{"model": "image classifier", "dataset": "drawn human figures in many poses", "train_examples": 97500, "image_size": 24, "crop_scale_min": 1, "horizontal_flip": true, "translate": 0.12, "color_jitter": 0.1, "targets": ["pose", "top", "trousers"], "num_classes": [16, 12, 12], "arch": "vit", "norm": "layernorm_no_bias", "norm_position": "pre", "activation": "gelu", "head_dim": 16, "fused_qkv": false, "bias": "none", "qk_norm": false, "layer_scale_init": 0.1, "parallel_block": false, "moe": "soft", "drop_path": 0.05, "num_experts": 16, "moe_every": 1, "expert_mlp_ratio": 0.25, "slots_per_expert": 1, "shared_expert": false, "patch_size": [2, 2], "layers": 8, "width": 160, "positions": "sincos", "pooling": "class_token", "label_smoothing": 0.1, "loss": "cross_entropy", "residual_init": "scaled_by_depth", "optimizer": "soap", "beta2": 0.999, "lr": 0.0019, "beta1": 0.95, "shampoo_beta": 0.95, "eps": 1e-08, "precondition_frequency": 32, "max_precond_dim": 1536, "one_sided": false, "adamw_lr_other_params": 0.0026, "grad_clip": 1.0, "l1_shrink": 0.01, "ema_decay": 0.999, "steps": 12600, "batch_size": 512, "epochs": 66.2, "lr_schedule": "wsd_sqrt", "decay_fraction": 0.2, "final_lr_fraction": 0.01, "warmup_steps": 630, "weight_decay": 0.2, "adamw_weight_decay_other_params": 0.05}
Rows from block 2 of a small image classifier, named by matrix and row number. Rows with one number within an expert belong to one neuron, the router's apart. Each number is 128 + 24 x the weight over its row's rms, rounded and kept within 0 to 255. All counts start at 0. Numbers have three digits each.
Before each expert's rows are labels from the 100 images, of 14848, where the router gives the expert most weight on average: "top examples" is what is common among them. Only what is clearly more common there than usual is listed. The data: drawn human figures in many poses.
# router: slot weights (model.blocks.2.mlp.router.weight, 16x160, trained with AdamW), inputs 0-53
# up: expert up (model.blocks.2.mlp.up, 16x32x160), inputs 0-53
# down: expert down (model.blocks.2.mlp.down, 16x160x32, transposed), outputs 0-53

# expert 5
top examples: splits; yellow trousers; orange trousers
router.5:111119134149125153125124113132155127127160093142095103155141137119122156121157106118138117104161098094104145199098131132135106112109101103139141147177119096117073
up.0:130129116101128136127146130126139127125143143151128088118155106125132168125244126178178125129130132120135138136137123137128191073128121126127130128124109156136096
down.0:126133128131131140155147112110130129105124117107117131092097127121098149127130130059133123127122126112137108135132130136129111117129135126128128128160143079131143
up.1:127127126109129118127127128105123149125138143171131101111135140128136133135091083066128134107127141134129154136131138127120131101126117123118117124162127138104124
down.1:110126112174146124135149071073113127113130185123126165121086115170132112114096132074133117140140159129127079140126097128126126123132133119130131129158150136198125
up.2:142126119131125153121134144124128148129079129156127131157134131144140189069115132140129123123099098114147128129131110115128142063138125124129122133160125109116125
down.2:129128127111125118125080139154125128135109095105152142082127130144137096129098153082094123149121127179126114122122146165127098153107161136139143140106125171146112
up.3:129128174126108123127108091174141120137128129134128139134132182093184094148124130135125126129131127090124109138126184150117076160147141136137124127112172130125113
down.3:125128129216116135169148146077135127138092121135140157074130100162193101160210130110207125129136165159125216132137114123117128124122131140092125129133123106152092
up.4:152126060181128129144113080106169134142125137074128181179126143122152131165130161126099096121134124130125100182113117130128168126102127130141127129163154129099134
down.4:126127130149128144143129055129127128106136114133128122055124122134136076129150130146105173131183125125099174126130135124129132072116130120138125132125124183142130
up.5:126127154123127123113135129122118165133129127169138096171110137125173126128168145138137102120207090125152135154128115128129130150141126132110126128133128125139130
down.5:128127108122116123115170123114145124137132126141145127042166129136143142134123112149153163119103112153121186091134129125128131126128050129134141124132128148124128
up.6:130128101120134127107135128170130128108132128129127112122090133129060106144130144186098118132159123188162132133129135129130155116125114136136136129133138124149146
down.6:128128128149123120142114135139123127126127109103127124121124122105149132136145097139134136149065126060128162072122077128136129117136111131128085094113083132121137
up.7:128128136105127121087167139136132130103133102133135161143129102132157116134103121126146131123127129089133160133138133121122132198126113125123124128089111164088104
down.7:128128125124124128132137133106102099119080167127131106128129128116157151129075083204136091131153129134128161134095138132154130115105116113129137130160162124113135
up.8:130128125113128106117103115120109120132151085113128123082134127129126132100126123139103096127132096165114160180125129130128137119181130141127156129186120095131118
down.8:128129128130125127113139178174121128155126157134144189117122131126174119129102128095127115127135121212145132036156103150127128134133112126130144127091123121128088
up.9:138129128098124132127139123160137131129137133121130095063089146127161117118116117216088123121121123101136114130126115134128134142131121120126125128130131089116128
down.9:127130129176140126130168138101120129123109136108121127175143122138141113100115117066153141138182127147114193121147117123113141142131127150130136113108165156135134
up.10:133129134120126111059119117086122150126130147126128065047110156126110074131071126127138132126192098103127128138136088130128119176132122134126125132127144108108107
down.10:131115122228128115186191130126094127098123142180128149181132108120128129131125129115209132126079154141132127116132155112127143122098097161129110110118106139127127
up.11:132128138122122126126072120103162131141142119125106130162127161121128129146118133134129130129142081126141197190116113132127131129143124119128097127144126123104128
down.11:127135131103097127130217128125126126123131178148143052128115095129138133107105116120165166127124127149070130101122106102142131055135126123139122128125128222097080
up.12:095127093137125126147130149185181129127127132127128198194117117123104126156101112112131131130070174156127128101129129127132121110099127122126100127131122122127130
down.12:127127127103127134100100094122131128120107126125111125228113141129126128096159117168152134151125147125132081165125112114129130121123113137129126130103123145095168
up.13:127128124135111057091115108120137130157126162110129176122126133110130122129118135129139132131119144128138169131128121134128140131158128127126127129246128128131131
down.13:129130133126126143129129126128144128127115138131162071118173129141145103151185118129114126128115127143129137103129147125137141104124134109106109153084136160130096
up.14:127128131109106105099172214122134147161110121126123130097171131123146125141056115100115145126127122147124164121127121129122134162128123121125133128113088081097102
down.14:117128119135114099140125069134122126112091141128146180126123126128125096123135129136137107105095132130127040110127142129128124129132127133112127148151129138153135
up.15:115128173131118123119088128116108123179124107127128125124162101114144206153102093143140130127124133119140165125128107127128119142212124127126121128149100139126146
down.15:122142138145131125127175087124152127152118146135130170135126125109113104128129132091099121132117126159126118141142125211128137136159155127112129134120162123127132
up.16:128128128119126128089100128114146127163106117127130102042135134117129115137069126070103117098101125155105158137134132127130135134149142158142139130174124084126108
down.16:130126118153143120128176112138125130059132145133124175170136125127174087103129116122127114127122128141130158133130144110128100078106126093130144128139128144121123
up.17:114128129125128137131166143131129130135132128125127089115137175127145128145172128157122136128130127100105096134130119137130127102104125127128128128125131190121132
down.17:129128129148165130134105112127130131128130135160103097176129100124127091140108125125095133122159106154147190106129119125116128114130123129135140127144126129102140
up.18:128128148125127129127113131135129118161141151126117040135122123127126115107181128131203132133129130112103044133129085139128119108145159127129126133131132122133135
down.18:133128129130148140121150132128104138125047171148115154122152129123155123125120091116068118128125126133129216097134131089141131150125125113128127116107100144107121
up.19:118130130125132169152138152110115127127126131177123131143126106168144162091150109174155115123174163095092156112128123133138123127099138128141127128067118135120082
down.19:125128114114133140128170131150132130121123114108124129099117123145071184134161171073166131122108116123124111178128128127141134098126116096109121141127093120116128
up.20:126128150130121128106137128130173131127163127121128082137071109118118103129144150164104125128151112111127062124128107128127091168139132130129137131124136109188136
down.20:117127127094099094131127146136127135110127095127132155106176140133150103134135108095197115123094125125145193111123157129128127150129121127126126130121128141116181
up.21:128128116117129129149141128096128127123155079126122143106118121137122137121124122129164167127161123116083204124128091149128156149124125117127127129127102132118129
down.21:127127092183135128130132096113129104130129170128134163117108136130099145131140104221123129128063139122131061115115120089135130127119095128131138129152136139129125
up.22:127128129120129157144122124130113128159170127134127091172127131130187123141127157255123124135137128141126124151129134103128121112124139132132123128096128120194130
down.22:131126127117130129095121150127134130145075129113127158128132133129040138121116182057171152125132125111130134114143123123128118131099129129138132129120115139103124
up.23:148129095111133149107129136141133129152197144106122122138129129131127126129118119149138151128171130139115162127130091125127147109084074111128132132121154081124108
down.23:128123124129102132115133151113125130129008134129120115132120138121098143142130162119170139128050147151115063115133145129127128135115126125134136128130104169127172
up.24:130128131136127128131116121129126127134095132121132135191139123117209136131129124139102152116130117173141113127125143098127129121133133129129129128121132131108139
down.24:129129129133136129103116125113121128213120163161121081125136128117196141113117128066131110127165123195130153113168119131128125153142130128131129142125131162132124
up.25:129128116089127128130124125110134128151181132119129109126186128152188103156083142136157137114168156140120180129128132132128131125129127133133128130139115128131100
down.25:128125129139125126074169160135129129131109083148139178150120134128119113110164133147131121135102125189130124119163136132109131142061131129126128154132149063127132

# expert 8
top examples: black trousers; splits; black top
router.8:125130144158155153147144152109124106135129101139158146126115068140138144140093124090174121115133129152135146096143138113113134129135139154146148142132095162122107
up.0:128126134132140133116137126131142141128135116138126109170132127098151131129118170110113090140147134084106151146128129102130132103122147138141155134137158138109144
down.0:129130128129102128124073085141103129131115150121132150125124133126128151129075112118116165128138145197135121106126089111129132143148127145137133131132121204164085
up.1:128127085127130133160161181104148129147136126108144182158122120125088182163142137166133140141129086175132140123128143127126127084111088117114096123123132125135142
down.1:123125123149130128142120112127125136114122131120116131129114156129171088135137138139120150151156118092128136143151102150123111133144139133129128128138124113154128
up.2:127128128129141139119116093113141136142145146136127061148144162129147149110113125161108124129154133114121156139152106121128081106100119117125111128135124143065139
down.2:128127126147105128146121098121131130165132162128115132144148114141154124144126125110180143128107126186128148149119132103147134129129078126111144103160136122136082
up.3:119128141132124121125148130126154120134089152124110128123113128120076130134123141036130153141090131120128010132129129137121105126085127118126130116123129134152119
down.3:117128127130130124125072094127131130123112148125129118142126120133153126122119122152159125157123138134130204142131125087129128211124122093139128130117137150129156
up.4:134126101113126125136130143114187141136127114112128102171106122128152091143161133135128124131152166135165083132112134120152195096125106107127126126134135122135114
down.4:133120129185144126170133051125133129130107147151131080170123147129150114128105129136063145124126130107129124130160192122130105120103110129139127132126134108134127
up.5:118127129160137128128126152160132127124135077142131095123136113136191161149132140159133130128112132087126128143119131125128101087116129125128148128145144092131139
down.5:127143129129148131134116079103133142071120125126132172143097136107138111117104104127114097126131125174127109132130136131129127143139151126141132150117131172124104
up.6:128124120160134163115103142124110088113132125106136134131118072130134165132084115131194127148118122133118126098128099120136140143112127133130144128126132126133150
down.6:132129139110155121103127135130081122155097147136127164136122130128139145126148132147090120128102119134133102125103137150130131169144154136147133146126137090125130
up.7:125128101125127127153156156206128128137123153159128125133133130129252083113136133133116147130127130131191125128128129129127132117131111125127128129126131114124145
down.7:129128128132129134143100124139131130126128133114135116104129124120159052101125126090170127111160127125118095130132090136128113151125136153127125120131124117128104
up.8:103128120124132175135133125175128128125175185127129171127109128128098150120096121041125121128105130139130080160125132149128115079119085103120127130129130130153128
down.8:127127117101124115109139134120150127144180136147101109071170138137113100126069134158099173133153125169135112161126129118125126100126129126157130119105130172128139
up.9:148127136156138133123121108065095112126061113110126126144126089123113148129183124124123129123211126131120152055128094129129153118134149153137135130104135115115126
down.9:125128125121086155137106105130109130095136118126179160167118128129161088133157125112164093129128127130132154113136172120129110160116135138113132110148126118146089
up.10:119129142118137126132144130146130154127137162191132129101158079146115123043115131057117123127164131164128129137137117131122103133113107116131129127111147130090130
down.10:133130128140129130128143107153126129136121027115117135106126134119140118132085109175100128124063130135116111131130134131129126110141120150135128112149097129133128
up.11:128128128130133129124101127126134131130123145129128097219138145137116124132104129117109140128127129147133126163129105129128125091124123125128124129129130155124125
down.11:129128128096120117135122120132155130110125131131129121105142130129129119179083126085135127132127126101140127131128147079128122067089138133149124126131125199115155
up.12:129128108127127136133122132153116128121122128087128144159114120125126170106180121135165131126152128123128137147127125131130149152133124130123131129129133130139134
down.12:128129126089082159144126124135128127127129140139128117178129123126171142160131129147139126130103120138140120076141130107130130125135129127125128127100125150126118
up.13:144128130126132121146095113104092126127134129143126094175135108158126117085135130125124127125136123120150133137129147121132135111178166144162144128189100126116107
down.13:131126128133124127169162145133125105127105131168109148019115131130112150131106129117129139129149127111112114117119119155128128115122135145128129161129116118128104
up.14:128128132131127087148142115092128146126128137129127137181141127129147102153205127124131148129137149135135126120118078132128096093153131132128126128126124135128128
down.14:128127128123106130127124127079144128128169124151146161127129129129056139126124129161123127116115125060168089116135125129128143119111139122127125118103124136125208
up.15:128128112125131132134137114150131127175153131127132088114145131136133103145126112255154110128145139155131127113129168127133133131122105128119117129128141133119128
down.15:119128126134202131125155120112127128129118152152119194150125128124103126145159134087137136126132144120125085125097111112141130160119147131140124129099103079114173
up.16:123128123125128156127125169140133128139172149131128145114102129131051126133119126130128127129141122115132122140132187134127112117113121127128100128125131100137150
down.16:126128104110148131109148136120129130191139146109127186129165126127124166128134125170107120127142128138130211154128084139129130096129127125128129132106150159137150
up.17:113127135135126129129116130146135125174097146148128112114101068141108158141040093077109149122088119134128088129145125136127120211127141122128132140110126122136122
down.17:108130127125124114109169151137103129134099113142130148049145128129135096118130140157109097121126128132131113130091116099128128146164171135127140129132097132120104
up.18:128128131127123133139126136125116127130094122129129149123087128130120125151132110133088138129007131143161098077128151127128128158137127128127127128124105123139120
down.18:129128130131108128127155136135126125124112101122087098121129128127157144078129136138122131127142110062126165128128127175126125226160131126135131128139125092124140
up.19:133127153156134130150127144119145129090126126128127149132134067127115156083126115141119072154110128095124130127125115099128134123125130117130129128158131132133127
down.19:135124132146125130206082118125122126130048125123124118146114139133179144128137085119102126123144127116125118136126146128128120143124140130113147139095108186138126
up.20:132125142145132127126123125130120132100135099103120046117117124114141096145104107114118137108165087101123201126119116108119129134125191149144134128103130126137133
down.20:111129137130127139136137219144126129119135138140149152110123121128118167119147112121098123127130139142109135126127091129129128125141119129109127129113099135124093
up.21:119128117111130132096129139132146134155132133146128153174160154114138138129105120109170165125089154128117136134131120150129104151100099117101124127115089137120128
down.21:130131117138108092109132119137129125155129131153132094141125102117117123127163129137160113128073129158128122133126168155133125127131110134107122118189134123127111
up.22:124128144134125129117106129105099120128105129090127147130129123113118198130132127138173116128158129131119120119128049125127079162146145135127130127112125124139096
down.22:117128130121145128122116156110111125090113128124132174134120128128129168130147111140161119135134131118147098133136189107128128131139131135119128134131125155101134
up.23:127129148138126149140128128134070126119102100107129135080124107128132137146075105141131156120148121108161123106127111107118126161147157154131169137118088133136124
down.23:131124126139175114120170218101144149129141129139126139117094125125087096132151128182156124127127127076127123124114131132127118207125135155122132134117119080121126
up.24:126128123129129118133124141139118129133133127120128167186127134137177125113123126083127126141135127157125121127130103128128124136122129113127135128054128131140126
down.24:122128128110125180176076138142129127103131135094141102084103142116126115124141133119130107149110112101116068128126124119128125151125127135127128128122150099150108
up.25:127128116117109106141170146129135133152136128128129127127131125129152123147135169128137153132158142140144119115140130130134141154127125101087125118139119130126110
down.25:129127126103130131139088125134139126129125127102089126161087126130170075126118127149122138129100133088125126077125137107131129127126119116130116139097169108148129

# expert 4
top examples: stocky
router.4:172104139157171097156150119096152093081128085090124128125125099141119163098156129114147164170100116161131106096090100161133127119154107127177138127109145143135108
up.0:128128129133128155141149126095129133120124128139121179045128141133134115129000130207096090127153126130133126126128155128128128126129140128127127128127117125129126
down.0:127128130131091126147089124127124123179143122128130079178157118128137129133255136074159131128134136117093134101135116129129149115126115129127127125128159116102127
up.1:128128128128129126128134142127151128141154068126129135206145136151124133123128130000136125126145129083133124128128130130128129174117104128128127129121092151128128
down.1:164130128123064134109165103110128144119080209092109144068123124162124125128134127255135120137112107151127164122148118124134102202131124119138132145178128128160134
up.2:128128125131127100118119126142129127128093125159127128200148121107129165102123135125126071127130148117128153130130131133128123205126108128129127128112125146136123
down.2:126127119089119130123144133125124126102160166100124145049121133122167100136156103106143144126116118171115123154140138122138109105129112127125157139162127127112141
up.3:128129127127135092099120117130125127101153138088124150163142075100128130111140107201145128143114146123142128129126134128128128168135133132128130130090125133127255
down.3:128128139126079129117119167096117128131130111124156128079123130126108085108128140090128129109186128105126083102129106141127129120125176130129133130121066116115140
up.4:128128109128127144130137132145149127129124117145136108139129122129121127140087126000122136126171069161139123131137112146125132159100128129129135128106151127143096
down.4:128139123107113131128160103123127123112083137110124189113127159152126139147154150205138090153133146115090152127129132117130110127136092118139126128121105139115193
up.5:128128129109126129126124126128102128142139131083130121134129150126123104127124098240130202124131147200126136129127128128128165166131144128128134128133135133091130
down.5:128124128143114127096124186143129128123076138161128107125119113130128129131157129059157079115127131057110135116143123098128130101100126129130126154127127078111118
up.6:128128128131122116128122128170126115137119126139127170131126116122125112143155136109129151123119123176160132101126136128128144126128129128128110128142128134132097
down.6:124127113104129128131168117133168129110144134114144113124142107124134130129097135131129134127167129077073103197133121131128114126096133150129131128122115136138133
up.7:139128128128129128127125129128127127129065139129123131100113119128154122101104130167173123142128108131127136108129126129128126168118134128128132128156129136129134
down.7:131130106109133128129145120130163132129183086123102122184137131135130128131140132114107169146135127129125076169132126130126130130109114127108126128127126138138088
up.8:129128128108132129137107130115130115128140129128128130121105121112131130128084153175168146135127111093130112129128102126127128124130132152128134140181146134124149
down.8:130124144126130123124110137131129129131117126126130140144143098121099126130189127054127129128143130131148160092143142139128155190126088130100137126074117121114132
up.9:128128128141128125078125126083167127146088151131129175140153128126143121113219127160131127131182086181128138129128114140128138128132127128127133125133129118130128
down.9:127123126110108127129116124137111138125132100149130131113073127125126139129065140133167128137129129121114066124133129105131129123096130129133127132112123156134115
up.10:128128127120129172115139125129128127162154143143128071156128124108176143150124129149148160128128060123106144086128122127128129134127131129129128126085128174126147
down.10:122128128130149111176130133141132129108138131128135116130129124127107149127115126149097118125130124154171126186124112148111131141131129135119128147150092127134097
up.11:128130129128128132147173148126157141179128129158128115118124162141145108132099128096156128131130121137125120131128123131128128070114122129128124128104132131132101
down.11:113128109131162122155119088139124128079133081118165114126138111123123131149116140149127101125137115146124085139129122134131107131149127135129131116129125163113157
up.12:127128131127129131094126126109145128130130117128127117184147128125127098107097131120179118140118129158124100137127113128128133113128128128132149132127126162113093
down.12:133130128102109133137168139112135129127131137156120127073118123136110146148159142135125127130138092107140126121130153145127132193122129107129105130126131086127159
up.13:128128128127128129127114129123131129149163122126128122255121131128094134124127131149129068128099120126130109130127129129128129103120128128127127128124129146129153
down.13:129127129128130128127125123121104130070113134132112101000143124124085125127140127088125118095133128131144130121117139125133130162133185136186130133150123105134129
up.14:129128129147128127133126130125139128153114062135130149175113118157135123128099117049150097122083124182128129109128130128128128135129135128128128129220128121112130
down.14:144128162126119133163125103163131128073123127119120105109153137126060136128158129206135150130132123078143132132130128107128126172112074128130125129123164128161110
up.15:124129127137128129125139088118121128108140130123128197131127120129128143119128123156130092126127130164129113136130127130128125127129133128137133126119131090130174
down.15:128133118122094127108136135148124127108148110110132115105127129128101106125106140130130163134155151065131110132136096131129127126102083130120130128056102163118107
up.16:128129130129127136128127129118132127133161118160128199134132140129131111104057120109112127129140121166127106127128137132128137148128150129129129128149148129126123
down.16:136140129133145130131139131140120131129111130120126089137125124130108159122175128139134143125146157033125147116151116144110125146125090123127149159124111126113208
up.17:128128135128121124144124127128126128146173128126125099146136132096129119150133148106124244126129127139135128145129119125128147123127128128128122129054133126126092
down.17:122127128129071143126128120127113146137090159149127133045126122139154126148138138138126007127135136118124098127131128098126131099129139126128124126150127126116134
up.18:128128128128127099128118138127127127138148116131129136136143145102131127172190174185126124163123122120126117128128098107128128077114094122127128128135129113139127
down.18:132128126119125141129105072124114130124121108121117100121125128128130128134073128089094134128117131195164163116119158172127131150173169143106120149115133128140128
up.19:128128125127128125123144129109131127173124126125128088126144127129135121123159128113130081136098091131128132112130121127128126124111122127129126128128155125127112
down.19:167130117130128126101111134122116131127168125124113132148078123128118132117131136148116128118151137115136131142130160126130126188153135146129147119124130139147118
up.20:130128123122130139142152124152134129093091168126127080186140133104108123133056131128133109128090092130134127129133085129124111089142102128127126131130130138109129
down.20:129128132130131128128084133078137132161123075146129153122153123111141143110184160121106135099146126142125137117130127123133127140155123155129138129128100099166129
up.21:128128127126126127133125145122129116153140164118125169128126118133123127137122129130126130118141128167129128128128160098128132126131140128128126126124126119128124
down.21:129130122099159131115124134173127128125118112149114080126130128129135110129130125104149117125106101097125140104137120121128132120129059118126129123132133127127122
up.22:157128116129138130124135133091141127143125097128128119050131136122168078131130132166129120126131130073141128122128132133128118108128116136128133134243093126122095
down.22:141125135097151128130124113121129131148130156118142182242140140123143152142121128089137170134106119144138139126133155134136135118128130117143115133071143124134125
up.23:128128128129128083124124122130093127124128126128129195126132125133135150122135129132098109126140123105129121142121128130128128132123127128129129128122130127127127
down.23:127128110144080128080134137114123127131130135114127090126116114140119126126128094129155126126133131086126131131132133128128129093130134125125137128129112138101207
up.24:130128130128127118150139123162144128135159094126128126173134124117142124158051124153152049141126148096137128129127166120128128132118127127132129127134122120138152
down.24:126127130143123147139109099123137128135114148129135134105136120137131132120143140088129103127127118141135110128125111135127127099155136134162109123140135097115142
up.25:128128130134128141126131133100123127128133091126129219121147127128130098136147129090145094123138127128129147119126145130129128129094131128128129129134126126163130
down.25:130128115117127167134131128126183128147171160124125089134150117157125129081133138146122135131158129139125154128126132124121112128117143127134117130128132095123145

# expert 7
top examples: splits
router.7:122126102124115110170110111104137134149090176106118188171129168127130115137155158130097084132138104108144093134140138176159118128097118127129151137159116128146132
up.0:123128113127141179145132129137075138130121144134143122136127135138129120142032132118131143127125121158120128126130182127129124112079113117126101125122085217132127
down.0:128128128128128127183166109139126127135145128125113117120095126126118154132132129158127088136102125114136018112128173149128133122094134130125118161134152121124156
up.1:126128120123128107188120102127124128123136121153127105166125134144064105131220174200183145140069133129137070131121138139129153106133135129130124128124128149117141
down.1:139128129162180133115135087134130129117137125115091072127135128128110119127091128136137117126118126124131217211127182135129140129118126126113129128131102126130161
up.2:130129108093127086094129128136125130174130144131132125082164122125210118139115128180148129115128143143128127132135148122129160172127129128130116128125098140128126
down.2:123130123134176136131167130068149127125132138124117128083124139123140129119150124099139148129138126102126229106136107138127149095113127129122128115131180080111128
up.3:100128176133130132137131133184136118132138124106128139141128124117087127131085130128115103130143128117128132135130129128125040048125129126115128126052129179170152
down.3:128127129129120119126132102155107132112102092140129142083115128149139089143120122126177131127089134185124038082129141107129129143124123088133138124144156147106125
up.4:129129096121126162139129108130130140111173163193132123175115078144155091126094154098104127136168121144132123109123128121135139117113118127100095129128127155129143
down.4:127129128088133131121131111130146125117149078124127131124122126130086114080128134179074130127125137119148124099130135122128131135118151096128131131131194171128129
up.5:130128124138150124127147124128126124079098136099129132122129119091128122120128134172093128128090094129131127130130137128128122165124141137141154128075135130142129
down.5:092128119151151148099129120052129129083118128139101191130130133120064152144123127079221128124154117104117073131148140131127131134115124152116130115125101138128108
up.6:129128128150128115112129125123128110122123157128109041224105125120095153127137098112200165142111085153128129128128130130128129124105119140138163128157119104119126
down.6:128130152042108135162159124128130115126123143124128127122133126127136140130114132132114093129138135107128212131141130115129157182124117124097128126095133105130124
up.7:125128089121116108128130124123162130144108117125107150178128160136152103109137127128108145130127129128126057137155171120132106149113123127124125128129110111133128
down.7:125128128170161130130171168117126129118140119148126118096128120138139179158120118114153135128118134126127144087129076087131122078135072122147127105127100096103108
up.8:140135128120120104049125129125124127115112094126109129161134127110064142134043120115134149133121069131168099037130062099127126138129141139131126127125147125128133
down.8:115128129114135126144137169162130128154118089128106127103090130131128092096129121149102082127125153120100080138128152109127125127120057133107130128117123134129098
up.9:125120123110129134098124124130176137149136143134127096112125153129138145122149077133117088152077130090129134176127177128131122115129127130124134130181122129126112
down.9:128128129158120132089157126126127124133124108198167142134120108117129125128125094110143130123154128146129176071142109131132114135150155147159106142134122127126126
up.10:116129128146128141154123125070130130125155141152126174128094138182135136118175139099106105138186166158090082147121100118130123129124117128119126128131127101088127
down.10:131130130146138130123134128145140128124111103129157127129125091141071178124112119094136129118125139130131178114112108066127131102164155123133128119126113147102160
up.11:128128125126134124141128114134109128121092146131128078128165131145132134145130162104148148129139126060128102169127152125130131128119131112122125124080126143163155
down.11:128128132169104126113153149128111129117203111129115134088059134131119125131107120133128108126140158147109008109125097121127119158122090111129129131112149134131131
up.12:127125131144144170134128129127125123098230101123127118135141119127075145148124130126127145126103130075138136127130151133128098076126129128131148128149136130145132
down.12:145129130161126126124157083127104128118033129115126182146129116128164110117101093162156103127144122115142097114153125128129154148168127134150130149119119105150141
up.13:133128122150128124158131130127079128060130130142126160122134119138098133130173102090128138113155125125127156111130139126131128115130122125113120128193113126132127
down.13:129128130172181131158142126101153139126134055099126080126095124114120141135111111114130102126177088123136064130128119125120132137137135132129144128076127133125128
up.14:128128130127125115063122130127148128132130107132127137165138091135106183136087143102133140128128113137128130108130101124127097126155126144127129131129110089151128
down.14:090130128125122145133118146122135132201110125126116165069108140125183084122136119118140098132153124111139106095130153127115099110115119142116137140129119130125117
up.15:127128128129127128127132133115128129068117128113128138092127128129114134149083173133130053127080123134092099101130169119128147119127129126129128128140127094131123
down.15:131128129143125128192079149122118092145103125128133121160118126128130099056104128129131116123129113131129120135120132124129137147134129135154133156129139117124163
up.16:160128062107124157140104064126096153103143163128107119130125140129130102131136145142120132128130104094106106207125132129128150135113116119115115128154142114160132
down.16:140125130184179126093139163096126129110089088129165130143113125119134119120154125099125099132137182137129137081137106095128122145157116144134128127118172133132143
up.17:125128127125127144098125131112160132161148083131129114131126129129095077126089130097128136127143124145130130127132140146128124099107129134133143130144148085101098
down.17:129128140123116113134111153135134128112089130089126150037116139142178129093128120161132104128085122137121137088128194142128128132144112122128129140151128127142136
up.18:152124133114128133076112127089134123170112134119128056091126134122127092128146141069126146120154110124156125123124109205126131120134153139128131127096130131174129
down.18:127127129150126126123170142138116129091129134142161127169130146130142047093117083132164097130080127127127160106128133132127147129143112116120126128121115172125127
up.19:124128135136127159125161153141163130124133124141129072140127156126115117114180130059109077129146105122101179127124100126126130139119135134128128127129145118119098
down.19:125128154103111127173071137118127127117115194131145149138117130130132127086099130118147128125077106159124106095122151164129126128106125129128125129119127138130121
up.20:128128128127137126148161135055144127129110096141128137129126132127131119124117056134098115125115130143130127125128164122128127136120132127128143127130128076116129
down.20:151128091136182156148139116150124130096074192125119173151116133126112126129136128051118122128123126127126149131127127127142139121106131129155132094109128129098165
up.21:118130126122138130149128124150127126130117124132131126015127125126161110123118131137127125128125129132144092124131161129126110139087126145131129129133175117125129
down.21:130130129127121129139147110122138129134115130124092134134157109125080180134127124077210128127081123129128125130125131141128137127134129127124127128212125136123117
up.22:123127134126128129164129128059068114138136151102124079074126123138064148142137163058147150127155163103129131131130145143129138126132137141130145128109094126155130
down.22:129128131123115135128160098126127124123127107125108123070128120129137140140135135236186083132047128077106009126139136129130129128131126109131120129128145120120104
up.23:130128121104129125133110105123149128133125142125128086092097109128049110125142110161120088130131127165123133098125145126128122123126126128128129128147129099125131
down.23:128128128137135145147172152131103129126137101163103154135147131124203135158140124144166156127114128113143180116149116164116132108115063125132128129124112155105149
up.24:104128126107130151111157130149138137146114141113128160135129160122189088118120145111117123143131128122123131135116118127130121136110129125128112133124128119094138
down.24:130132127149128151152095133135129120082089164118156133135145115127072191112119133059161138117105125169129129129135152131144126161148133128107128118142118116129139
up.25:128128128129130135126139128115129129103127206109129145020127129140115122147153152096121129131183172157124125130127057130128140104128126120131126125098125122131123
down.25:124128124124136129124120145108086127102100129130127110125126127128100224125104128131129159125139134097147111110131141146128122090126144131111138131115139055124153